A small multi-label audio tagger, trained from scratch: log mel input, width 192.
Rows from block 5 of a small multi-label audio tagger, named by matrix and row number. Rows with one number belong to one neuron. Each number is 500 + 40 x the weight over its row's rms, rounded and kept within 0 to 999. All counts start at 0. Numbers have three digits each. After the name is the row's rms in percent of the matrix's.
After each neuron's rows are labels from the 100 clips, of 14976, where the neuron reaches its highest value: "lies over" is the class under the peak. Only what is clearly more common there than usual is listed. The data: strings of digits, spoken by a formant synthesiser in many voices. In brackets: how many of the 100.
# fc1: MLP up (model.blocks.5.mlp.fc1.weight, 1152x192), inputs 64-127
# fc2: MLP down (model.blocks.5.mlp.fc2.weight, 192x1152, transposed), outputs 64-127

fc1.544 126:531488477489418457569505489492530537476584492503554497466445513540618468514538562479506524467518577530530524553526478485501570567485574503513402492468521479519464569527511484485521514549515487
fc2.544 121:505448448461488509475439519475485497547509514443534511474527505489530448494583554494542500428498581492508444473454546510465509527522509456412461457464507448438469550497531453463546465532487502
lies over: /oʊ/ (91)

fc1.141 122:477523448516443452427507535480520503569438502473477510483540526518493495536483504470406478515449542577441487504503420500565433461491538468500469434484515488535447405478565515486470515518542506
fc2.141 124:475540443491523542549499512478504407547466536464535472490532513476528529528512472522464541527418513487491514484427510467501510446590503477493490481470485459489367526502431490419467503523469503
lies over: silence (94)

fc1.189 103:488532459530527522497514516539463523486455578471485488479513502457599504555486428505522482543493449511536486518512493461525501500547547505568446476481511450488522531514502502464468510510464494
fc2.189 099:480488528461522490469534459469467523456410507577502430503522523475530507505466482518519482521462568538557469513493509446457511476500518477478444493525563478533507626577505439496463479519517491
lies over: /w/ (86)

fc1.347 078:485441510439468421504467494543516518608461497472501550553514537503511486486526474455567541446514583510450525509503510535493491502514534454497425486517528444486521502497542514521536463479525462
fc2.347 073:509460544479451498540589522520466457445519546534513488550518470470499568504399432448459476548441519492506521397510555514449479541547496526498557459500583525528495496522537475579498493444490508
lies over: /oʊ/ (59)

fc1.745 131:507541509417434438463473539485515501486493518556501514390510445557572514450503480535508485444526564491545495544458502503503567490472447446507529482457530555442444440447382485475447549545482522
fc2.745 142:460556513500576489528518499489527510585474469542556499476453490481539511527492455455552558482554527463460540473528529493472521459481472515469528474470500513498487543392454459454472586445561460
lies over: /ɹ/ (48)

fc1.196 134:412512515550557428521556418515451428509519450502579507483560467533563511497449518467447480549529604564507538477523514495463503448506485583486491483512506527461524509507511518443530468484568516
fc2.196 121:502448488521540524562489485549513502501610446446511506517556430543523484478534568467495507468462460526541480516472537492444510515508552492512437507484440539476444540537490545446502483461508492
lies over: /w/ (25)

fc1.346 064:561494503530421611488474491516542440460496492477603446447506519526537486421509486507495514438471494460495487440533498541504496506441474471528477469502420538548435506514381500490459428496471501
fc2.346 070:522501495482458408529461492495435500476508573461458567531533549533515474532516522559471475596470536498584434451479493508486503498488514488456473532462579480532481497500549498533508513486547526
lies over: /ɹ/ (79)

fc1.691 125:464511508505506574517499451463483497475507538423506510489541428561555471560491510426474470527490434509436531602543485574540510454538520471507447475371615500532496476431525541465532522567493518
fc2.691 123:528565494534458503432480471498490506512563541523461533488532414417506571446468493499490478481520508494440562529449520455552469515571437461478500532492520482487551578500498474456512495466541475
lies over: /oʊ/ (63); /u/ (26)

fc1.36 117:456543536478508505494487521468542424465434556492564538556472486523497487487542475445460610533512548503440522486578550554495539507579511502499473508501488502473508485478477517448449495515472458
fc2.36 118:526483493496467453475514524529499509542392508490568510529429476531490547482551472490493428432482466528506565516543442445503516459550494491520478471535443523509485466544494548411545439519501505
lies over: /ɛ/ (39); /ɪ/ (26)

fc1.305 079:554451537467473548503493487473413494504453522500508483394497527500498499531453479517486493473455509509458495464521537453443521422477454495475470508492502480482512573501510517448534499481510527
fc2.305 075:502500500527458491489521491510505467513503542480521531475505508460499488492475482476476441571485505515528490473477527492439432488512503475519467501488509547561515455573563562551457573482479421
lies over: /ɪ/ (58); /z/ (25)

fc1.394 148:482515477497518435452503487524556472527492543520466582479552539514542588520557499460505511534490528536513516452552557467520567516423492479488445441517481543578502391500485528496532462484553492
fc2.394 132:459548490483542547471550471469532415529529472471495519509507471479507501459508536604566598435539532519509511445531581514558561518457536503492503539594506500513484560481538470426521492435565475
lies over: /u/ (32)

fc1.705 070:463507487486497530435506464555542542538482496457457509511505442575542480414541454488501435483548465566521481556606511559498430467555506517534482503467575473547480527485509523502464497528501497
fc2.705 068:548496496479515434532522472497497504467459565537558514515490560468533534557466468511492498579451483494522520458456457497473482555481479484434408482469518561525603529537448487520419514506466474
lies over: /w/ (66)

fc1.100 144:500481479455539430492469452463549536499571516510544495444478467486491582432430441489510517475488432517516454468534469505482456494517460506473524472410477524495475563464493526503522518521498474
fc2.100 128:524489426529472471492556478488504477526545422503512454499472507435483544536459494528556561446518486473464466462520529520487468466490500464514547464472457526505481476513565590477534480456543526
lies over: /n/ (46)

fc1.389 096:495587360577429452508487560499535444499476374436524563459470548511489540423461513469511545497484447502515511506549458490517501503498465474512450452512499473562462457432482511494461548523490511
fc2.389 112:516521456497494457462468576501454512428515513433580504452473508432497519500521494495562513467455547495533504535516532523457477533530459466501462458477562492531383523506501514504495500504508465
lies over: silence (94)

fc1.657 077:483507484520482551560435516490506522521484523459496470496490480500506584519503467490598512513503434569423480483538504403504499502525524494473411479525436487516486525512479546559522467486469485
fc2.657 069:490524580554491450463515495542458504500499507488498559585493514497498466503492488527419540600461456494591478468499501504517522522423548496486541489517566486522589454555559468503477483524451461
lies over: /oʊ/ (30)

fc1.86 057:514491507492470474448469517505553472521533493513521456502481540505466546520537455508513514526490547552502497483493400519432527478482481448424500458491452418534502493538424507528443518568503478
fc2.86 064:526474520497509473516517438536480454497480583547486538566529459448537483578464423511528482671459539526576487408445452427473502499491480501405494519523537515519546512572538462558506485473484428
lies over: /eɪ/ (41); /u/ (28)

fc1.596 129:496501453512531481512516451466537508468500452570552503435445440600457440447579444472449465491473475494474508541494462543511534468544457531509486517514463496530474535479498480543377509486467539
fc2.596 132:482520494560524466398468429552488392539407495537531501448468552485475542468503530487480487467466494441574509526516519504501485549510483544548477497477510490498481517521596491508532505540441507
lies over: /aɪ/ (44)

fc1.258 069:522548495521450523460428470471526454505538471468472441499539494555582438510573465572602525459410555504437484469522497509465474464527451483438538486493481479525472477517451515480523432499539488
fc2.258 067:603469521457468485563507459509497470564467541494511559471503496505542472524477503499492455643471524488605436446456488475448486506524493517460444440469545513529565493526533490520459544504508411
lies over: /aɪ/ (28)

fc1.112 119:494565520530505497444525502565480526522418439420470490505519499496502544449515585557514554508520490547479438484451519518480526528503452476466488499519499573443460592547543486461524484535504539
fc2.112 113:490480568441450488480540538496525499508445462463453592436557526442469545455536552501530559466492441507496496453449571521482445500484476520452462508543516546521502461512508434454515444594541451
lies over: /oʊ/ (31)

fc1.337 112:539581501569466529490526534486552507462522462548547593540536511470531470465505521562522540522575469483415543523445485466518467427494522455483481492523580443439495431551510487510529583483519486
fc2.337 115:444530517495472522474490513512550579524524529532457627513629516478453549555499514585419464443540543529449476464489483526509462480496530396482453549488468413479512498495459509480534516419534544
lies over: /ɹ/ (37)

fc1.594 066:446537508500471555513517527494451440513455498522431503464516517548495466533571450496599465506442445511482529455528462419563558442477461471457477539517507531464481439500456481425421454501500513
fc2.594 063:548455502514526465521522454554521479510516465499485549448517470475577562484461489509508520584510518434572475428461437494506476511501560530490478460395545518492524458531507420547464490495530488
lies over: /ʌ/ (66)

fc1.367 129:542514486551536503607476488463564451529482495571456459488523534473480518415474573527508514547551531523496505396450475454513490517560509535517448520432446535468441464554455479536437462536533491
fc2.367 131:521538459582462495541462500523466482579503493587483497487554518401548491448468437464438461540453583517556544568558491445502489539545529536487520537500449587505473559536452478483428490531508536
lies over: /s/ (39)

fc1.524 138:452426486483451568497459509447469481486486504485558499434539519621487469502494467520573432523493488458452415569479483530545510501438516474541467528521556549478487572504457543520489561534569533
fc2.524 123:446485535519460528479525497508487461453518494459538484493411499531485517488531567509457486521526534516549434499489528503453511504424511450555482487519479489501505527524510468499493455525451514
lies over: /ɹ/ (33); /k/ (27)

fc1.453 138:470380485488480497518521453506560540451547597512482474505529495596489487497449444440440511505563543583511504536540468554493501505487457467511504480490463458499458538490480504484502410497456544
fc2.453 133:511546493510496426491466535524513500471557501425538474558489457500481549586511444435483412467504500527538519497521557524478483511532403516463438470487548474460508571530523487548486435466477478
lies over: /eɪ/ (45)

fc1.750 124:514447470540466478480492528493451545478524537562534536511538531513487545497498457535529510466475573492472492522579551448423480513525534532424502539458459502477481544510423550451457445550430504
fc2.750 122:600479466524466517438509554497535538509483496466538528476478481538392485561435502516533495533419534496528507521536511483562433538593501454414521504512390508554464537464555480470451473515476485
lies over: /ɹ/ (26)

fc1.160 138:544459493533540552489512509477494583486489518584425538543432499508477487450479587508518475452443490521505486489500560572505535495424435458490436505497516474399497580544548522502518470543519451
fc2.160 135:490437525535496585469515529476576508589539518495463523449558486511436599441442552519490442511538478474471489526469547487524499462439489442511474496543485466476475542498551507471509473491519467
lies over: /ə/ (69)

fc1.202 122:468494490496543442487467515450465483443541511515460483512540517411557530470440496564526423468403439506403495509542497490573429447553454445440526507534408506477499469447481476599502459542537548
fc2.202 112:523517466484515490554431472478525478505486512601442472509466483507533535469496475593479483556463559470546536383538444549467517505520520528526577511476474543494549444480517481493544488557404466
lies over: /t/ (29)

fc1.279 108:468468499490499524494478535475584479403538614561570503534499484500508495493508529495518574528437503541519492502517545538580442481491492479505485512485465581539456418520453519493530513537512544
fc2.279 107:516499494517549510551492516533523476426576514512567492505486406531522472473516534465464522430516482529464482552403463477509455483485485490513523466523473505542483450486446489525531473574414569
lies over: /ɛ/ (95)

fc1.538 141:550508512461514472459576498563485532369490437503575571514473472564548553446498458494528459552475517473520475478501434495487457507533492463451527461540505513462533505495440432517524459547483512
fc2.538 133:497517472486476573473495505478514460440474523517525505514493535504612539489520555486417456520479491472564573490535479479493471578548540465498507522525463563509534526533566526522494538553524482
lies over: /oʊ/ (38)

fc1.298 108:513510518488471440494446562488489424507505550506551520528560512472458523579497438472553425518511512544459455532516499502535480529542518474501475513507520570498506492551544530506492469508529519
fc2.298 119:536383444528452481486519518529473498507500519553496450532500486457483550528468489463541440489506460500497477509458525508543494537531569435512505463426485532547430498524525564513469535515500444
lies over: /ɪ/ (80)

fc1.460 105:533477512500523546499496551440511503497504486528525536499506499517516453591523537522491529454549490487484534464518523563460539549485467414428519423514521532489478502455547515418457500469562521
fc2.460 102:484442595508492517565445515565539554544502508519519549499461468490525438515468495479550534458531459475541446474511543445460467604569486528493511474512565473470535494470386500450508496515522505
lies over: /u/ (30)

fc1.681 116:449565526485545493491465521471475486488520484526498517577439517523465562523503627519492454449584485487543520431474498499539516525465507478437439433533537531437499545577442421574517485491556532
fc2.681 119:502489586465458445567444539505494473587530526497479506466453513552517512488500493473540524472460567469465531440455494457560430494481487464489494513472534515495427575449505488524463486465524568
lies over: /t/ (75)

fc1.647 137:475485521476513505477470564463490533486422506459531496497553476485494438480547468468471479457548470420547478598532540435527544591544435556509451458476515454558477516482492461482442527493473518
fc2.647 126:478477483557481534540483532499519430450548472510556413527472470482477495561529550506481520464499516516529520532503512408498533475465439550465532482441503545449541501456494583510551521506473491
lies over: /ɔ/ (30)

fc1.411 132:505499475527445480542474548491483565484425523484507515505544579501491420459490467467555494504494479514420537518474472616550533520439508407505491493535466529460474507469467506533533518477532555
fc2.411 117:520556527570490617466487456439495444550435509474499529547546536507516470452476452500457489494532573553492555551476439476497470479461473534467523557541486550548527544453498499544437498465495496
lies over: /t/ (50); /u/ (25)

fc1.376 028:496493542449488529446434561560550498518514524488612504513461493522508428473531447488548511414538494502470467493572444521488498464509491381553460504483492425546479481487435484455490498547445497
fc2.376 052:544464535502508431521495459511474461458510509502497529532501499461480491560449510480450469633483528483542479464459469495448478461503512496466480497440559496571541471604505452530465507451457508
lies over: /eɪ/ (26)

fc1.159 103:453524477533460501506509565561575492512493493477501551544641528514437536502491483471512520465538498583484463507476516549462595571549402471485507491459516546515512462500488519535516534585508549
fc2.159 109:574488518559483459502510450516487417477486516518476529460502468511502558516446561470522453475507500477461483516465517501574560482561547540548543506468532421471513537474468545492451515503518524
lies over: /ɪ/ (45); /ɛ/ (37)

fc1.473 078:536494522485462457489526449478490454452464481459459554511483491530464477508515512485490473438494462548545479469535552450408593507506533457458518502485446510470548573534398518468517457558452433
fc2.473 076:584462508499484507557490458520488447536468517466519564495479477530516486483524465509537486485467517453487491477485527517395490542513473388421503480495477533543489516579521465515476494465559525
lies over: /ɔ/ (52)

fc1.88 111:420450484442465514475484489473420482537438500552476452497543477553461453491578426509486570464539575564429570480500573555539498513503532454530459464519512526507470504582504459518462491455495442
fc2.88 117:486511527546519488426506450502416556533435456532530499446522523490545429511534547526517475438567452545476536478463520515469482528479537525526466458568534506514482551625541519495462550480456550
lies over: /ɔ/ (59)

fc1.565 100:435529602411531483508478557540572564515553519532490486504445543523537554491554576582536491534632521499481544537535525481570490491505519505454423483494507486469475534545428506539511483522576551
fc2.565 119:479506555510454520506466494516501474526485524563501507489481518525471551516499464524445472480473544485436517484533522500484532563470465501500504499470534509493324492488528454498439521457478469
lies over: silence (100)

fc1.568 134:482539536480478474448475495509500513464453451528491498523489533486529502464568485536516533496534497526527501574483510543485541493476492502552460532463538615537531508479521564495416465582527493
fc2.568 143:519500523500499460452516513515497565463514475500475515517476489411530416507527546589538537525456447546432516521531503523492510493503487486550497525489618563491506480428573559465509410581549506
lies over: /w/ (62)

fc1.182 114:568535482528519499433493490554482521445496531514430478500432537538501522438382508511433490476462600476498494490486488515458510508451505474571449459567548510492512532466489462506576509526453512
fc2.182 116:429491471527513520518438516513565568477534465484445567430529505518459505488507526489486515508482512433507441458494556514549535533489476430540586543506520508528507449556441430458520487420519433
lies over: /t/ (80)

fc1.136 119:495483486483534463496519428426567548521487564498540454424437544440524484497475552519481408414505491500511548453569482511519505442507470462505504529524511509450487516510455544493501465464450559
fc2.136 116:453555551496516498502488531472559474497478496477470530496435471467497490499542556502519460452525461494465418476502482566518466498451472457489456526497480508473491481534482552511505492533536575
lies over: /ə/ (52); /ɔ/ (38)

fc1.356 103:446502553463544470463471567580528503517511519485495473529466508518476484504542535554543540582573479487464518604495510483559490486539487512446454451548446453474463550512418542524521485509560524
fc2.356 125:496448548511490518484461518563529480456473523563517498515438524511390499490543521537433460495487531488436561491537565502533537521410446522461501474488542550500378512506470506507466452456506450
lies over: silence (100)

fc1.34 114:455499496496520508512540493504530566467550529525485534532525530492458455479509527568544480500541498476550522493565453540510541521501457453489424448538476485424482483505474486505475493495472402
fc2.34 116:460529518468471474466450551449494450482571493441435580540524517494443524495535532448539480550516493540494502544560491451492505529522525554541539448506499494508490427498493534497486515496488514
lies over: /s/ (97)

fc1.296 112:481453493510421470492460500506491460533471526497577531457544451489489563565523466414548412504488550531482550497503505448577471480557484552576448476479547585542480520462530537495548475484500540
fc2.296 117:532461481530447492495516491514477534499498421492454483507450508460522585458486482422546491504456488501497498452444557517490481553494563434542522531480504519575411466518551508530472509525476448
lies over: /z/ (69); /ɪ/ (31)

fc1.616 138:492550474571451561485441521450459505494520479485508501521489500472520556539497494494498524420568520496453557535519524502538536502446530494484546486514532526514441450479449526431447523459548505
fc2.616 131:485491447488477452529501518394507510524503527451533521497560502509491563541478529455528461447488542477466503569460472466470512510490571580446465469514488504464502519473516475460476454521542568
lies over: /ə/ (67)

fc1.251 043:415580505530517442503457458584508540497439452491496493440531494525523444520493458501486545405460490505529513483515591509532593506470447463431454453478474449518467462457427495490533523531511507
fc2.251 054:548436540462475479517521466525516476473516536515516574547503534483540520493470498469467497627466503484546487412494491462437456448459490466493514467499542513491511525570552441485449463463516477
lies over: /n/ (35)

fc1.504 043:515559513495495501466479490447545479486475424509445548474538460519499510434513467576528512434482493527491526440534526530471534452509482424495452506483547440472452511560426441456421478466508495
fc2.504 059:571488534503467494509472465588504457459497524500482547509506481468447511482516457511447502565483567504485465459459463462509479499515483492493467482448577485512558425606543428563466454430501511
lies over: /ɔ/ (100)

fc1.175 118:540500435493558533469524502521519527472507428499530472462565467454529492511515450473483499469565482518469405464535460573468510496511534571499511488544480448469474550513488489464443521495587530
fc2.175 121:514552446532415503394538557545537536509477547528472488490510556514528539526486534629515468458527524442465620429497471488459525513446472537465441416539441541520476480543416506527557474483525510
lies over: /v/ (64)

fc1.576 138:506488523529579498518543490423529389523476481547554555491527494482504563450511495491392442489499495510425532439525554477463491512485507443489467440564504454550489472528478439531539488502565503
fc2.576 123:502566514588483534493472547467535418539465476499464546461544575550493553471494543529546530484565412511491512501536496553465490547547558513451440522600522465495472495491467456511512523539465467
lies over: /u/ (29)

fc1.340 126:495550534535516486561472503468517515553526477533421461415550502458502510505479408517499456462470567484579428505560458459494568533518465500534489525478532512437513454546514453486450531534473516
fc2.340 130:553491506532463446598436584514454451510509472530484519477529510467492432448446508525505519500477524551485453530521529493429594536502565575494495533423482554440459521442421463469473486559492477
lies over: /ɔ/ (77)

fc1.406 103:500538551401546578474524453510484534528482477548532515456391536549520490487494515516530495429455422550544510473543528528499542502478440492491410532425548489428570524597482563541473451494493426
fc2.406 108:431523510532505508533488530488500560582515531445514502447501478527435520507457547506468503444527520526563521515530509494532463478556543472528494413512453544477496516440498528458548470461534412
lies over: /ə/ (92)

fc1.342 115:481469486522418531516482484493534428456513487502524521362502485476550503526550545504508454427488572496514479431464481585506508540523495521517454461483598476494459512538485544455510472561525503
fc2.342 122:482491478489446492553469546513467505548532458477523437439472486426542568509559478503511514510520578532498475443492521467542501549504523474530467432533569443513467541458542491436511448545506472
lies over: /ɹ/ (52); /oʊ/ (48)

fc1.407 102:546571555527434496509569513528455523428503459512517502489499479499483510504554489514511441472529506506562425504467483499460537474563477465402514568440442518511506492516457512467445487524451455
fc2.407 095:536422476472506428501489533433523458533548501563514489503460453534499531453488490496522477470451477459507478452494441540477519493540389524476417475444565499460563388494507492528519466554460494
lies over: /eɪ/ (75)

fc1.718 127:482512540581471526481474508559481403474473517491502517559532475406472457617542418490540489568518507439490519507503497445519518531557490444465393461539556554490530536521500549515526441552455576
fc2.718 124:504435465521439445447514493508490532517454498562485494498479472504489567506512507466545509476514484540493505497459504485568474488509548440513492463462531552492442530593504473421488505567474500
lies over: /z/ (92)

fc1.211 120:420449510494463486592479495461494503524443460498519506406561523464497470514551549452508559494507436467483549482504470465482462414513472452493496520479530499469499535609483501479450525479452488
fc2.211 102:463466513455532485538447438482499528526540516479533564447541479466510550495422538481459530448517518518438550458569475484455523457567502365523541522516474494459504461556507536489471551442554458
lies over: /u/ (38); /aɪ/ (37)

fc1.424 122:495521513491466502502507469475469520510553504514524478526545428545533551547579471504495454456484489479458471520455541456490508560506455503500432440497587512447530498411485563462546471517517504
fc2.424 115:550478433450482428508522513532512536479502514522509423508471488574495414488439460575521515527447588487566462573520559431476475482474504489519519552507475472445525443493508425402571508554488525
lies over: /z/ (49); /s/ (27)

fc1.427 056:449512506492494426487472408445506508473475446415499526475482439568490440497473459517572548431497492506545530475566542487503548480480445501501461473486469501501476460494478528507496543456546519
fc2.427 059:571440529546532492506470487579537483524530562512523577484492555448524495499470540507442459540428551477557468473446468475516500503467523519483482471529540550522563529542529434476503489471470450
lies over: /n/ (72)

fc1.735 054:545481489487441560459505537531467515458435497496547551452535541524509393479558476481566501497497503536457475473586472428532517495470452495503430455473443540497536516450500465465560480553501562
fc2.735 058:566487518487506408508495465578530456479534586547512566549534508456452490526487518520465520618450511466592477438466480463496529501508542480471510578446561530493508468535493465527520520449482492
lies over: /w/ (61)

fc1.270 042:473492488444495484526456509507484508467561481511482497521454459504506451427481450494551503533480490504435538444537518474544590434501465482500388478452606561452475463491450475398491494561530485
fc2.270 051:553510510460496471514498499599553450438534532472555578512519529477533499533466501464491491628486495504567442415435500525453462531478535494477529490473489481559550500548567431562506509434481474
lies over: /oʊ/ (36)

fc1.385 128:552516555529483553456464512468462539486558475478489507515368434516536476485542538507483425532465585501494478488481490523473584496527532474492438452455529559491470539494483544521471470545494503
fc2.385 118:471458513511592461504559499524526602491508520508503530429499496533466474423523529493450512531464557417553464454486523565527583521499514513521514506567531504445521419483526476448413521552544493
lies over: /ə/ (33)

fc1.231 123:558529441471489528537421462422515494480499471571451439431499474505427512479517473477500528548524533550459545433550480576478479437543523455548441518528538469480524544526491482414477508454531532
fc2.231 115:550518501493523471509483520450507451476532502492512536507535492557496515452524459521508459500465499518577522472521503461545474492584508477491504453533454542508519523466560476464482465538512495
lies over: /eɪ/ (51)

fc1.23 040:495575495491456497454451556514535482495460524436561499441422513463497503456510455531578480472522520596469463478536473520485510487487464487531442559489510523519512476449545451522516498529432525
fc2.23 057:559430485449492480529491457488505462477489543545522543547520535481560489508495452517455475576486516520583451460457498476475495495482459511469507460514546535570580459512520476549452513525488494
lies over: /ə/ (46); /ɛ/ (30)

fc1.78 046:483512441493474489506486510444537496459594532500541433510434480487537480546508514519461501471485535516489551434538476448495561465499470511490467479533518559479440483495401482552577447492501527
fc2.78 057:582505540505475465487517485577503492492527546535557562514519505475537474511488476489458484598418539487552465418459492430481495442455476473439486477470568466538547484530512432548433496448531540
lies over: /v/ (55)

fc1.542 105:457435495482444516495521472555526527467513476517463519417566493439437506503490455566528521375504450452494407545526550439505481553451537474533475570522515474477557466506475434564522497564496496
fc2.542 102:462423532461537489513549478496437439463512549471469543479532457539552404525515478516479486513466458541449557486528475541580458464439548485499516474430553527471509496529553468506506555472492463
lies over: silence (89)

fc1.98 074:536523492432520478503529519512428433495469477569525500489557575512531499561530407519524535446467505483523514486531449511502575480454487470390499476497546470538492453503513477510513437525480518
fc2.98 071:498486570504461471507495455514479460482483500506495570496497507479566521594440480491437509671438526439574493473447524466433459465507497437497518524534593541558487534578482496519438473480469475
lies over: /s/ (55); /z/ (37)

fc1.627 120:450490521507549574522495554456441519538507449472490498405483515539488542489447537511452488493541483524565582484543515461531492579466455508523432454541488520511482529576518492525451442535441400
fc2.627 118:540459503518448485452405483434468506488525459449495596512566530524469492497567501532523463565586497596499563543440457437527527569525481497530525560499462521541493524548434514499523460486429466
lies over: /s/ (77)

fc1.581 121:551463466502483497488559493459513513487492518463488444506447538578452478514485500485536439470510440445533447529582571427499467551550554442480457443545495525502533534511556516477455494513533503
fc2.581 121:563442472459475459502527458514512465477554449482530429521511534491462485543512445481496499497485499587480490516577501509469474581524506443616538508541455569413572559504519509480530472457519550
lies over: /ʌ/ (38)

fc1.441 116:469475421513503474509383563520462542498483567540523520488482532517543531535527557500459489548519478537461503455477524512507489463449434479507547523522493522471493517509463505487558459541522441
fc2.441 117:485498525496584491471519481505474460465582477513519563469475533399517553477528529595504485505488521523541485475519507497513484537537501567556472411456453534464509494455551491515529535506483506
lies over: /ɹ/ (40); /w/ (27)

fc1.631 119:519465469402452531496502540471532468513544565552511501565550429449553521507556562511542472456507453472392517457437558521474486496496461530427422488549572468430490529389467519542516454494557580
fc2.631 110:485446457513475496462479530504458559512513546466498434558503492596508321504462457540514500506504496503558460561459526520515557548464473489515443548484499492472523490484547453394521477584496507
lies over: /z/ (50)

fc1.488 113:492542501494475441448532505536491458484491455447497553516600519506574485434485512488580443526499404479538551561482522530441481571493528498507463468508445494484513506492402474442504467520534490
fc2.488 108:413485494514542546503595435583537537451508436508446495540471542544535523543511501496534535543474517498527491502521469495449524518506398500493476452547608534546447535509452467520425449484456464
lies over: /ʌ/ (42)

fc1.7 082:522538499501485468475482519493464575480512512491542447549534560539508554510503447495505475473519436487476485403538499541416520525538511387528454466440503433454552417447443526410431528501528530
fc2.7 074:511435454460508492478576523492459501479492526522551571545542493502534562470483484495463414517518529537542455540449485464484406489557452464506483462492528473478509458539493425517483520526511463
lies over: /ʌ/ (56); /w/ (26)

fc1.271 107:506518515493461541488464534519464422544462493463525552496491489491409479521483470461510533557432538544479525557530488441510497502533479495511445465515519515472530531494501523473543463529526561
fc2.271 111:501409459489460499489535502543502470507539441545472424534479592442474578516480476477523497526483464526491506436511540476506503555483527436487511491495466474522476509529522547475455506549498464
lies over: /ɪ/ (94)

fc1.451 055:457572460502494372531398472544501493445487511489457558457454480498481436513522475561551518407505426536435449452495490508569536488460492459412434453556514492464542457519497477533476513519540492
fc2.451 056:544449507479441435527535474559505544525487520479493573516516483514507526485491532484463515614504481453582477462503496455473491530441506548525469479460547451539551506564549448480496500428477489
lies over: /n/ (26)

fc1.215 114:521540438490540444547577468509508474517511465492518502521473489454472482508505529439516488522465499571572455477500446489495529444522526490489434446578540489463509567463440532569514589508425512
fc2.215 132:490511414476504473538468463472479492539503509495478564491534544475590502545488478474475512525476463490504452514478486489484506492583518478499541490518499415480402502490544511500546511480450486
lies over: silence (88)

fc1.280 109:473521499498514540487468467481490498448509547500421416453488470458515502536523464541551454490544521535539567469547483497548470517512486498541390454500521469461513600530456504425492452547498446
fc2.280 108:494481530443435520434557542552541507470492469437501489549509471476481506437521477520417491488500461490541526459566430551580499549496496548439437417468557446559486582451520494473404423517513482
lies over: /ʌ/ (66); /oʊ/ (26)

fc1.415 137:530436462429477496552503496465518490514549553581498510542597496465556465545552557540564496491510449497414467434447507544481472451498497478431398503529599450455508499432466554498480516499553564
fc2.415 129:506543460487465492456521544482490545507523550446510451554507473575486418539445480514484439488517491526513433576461476528509524525532403517490428498428522517454520494480587487410509471556507512
lies over: /z/ (30)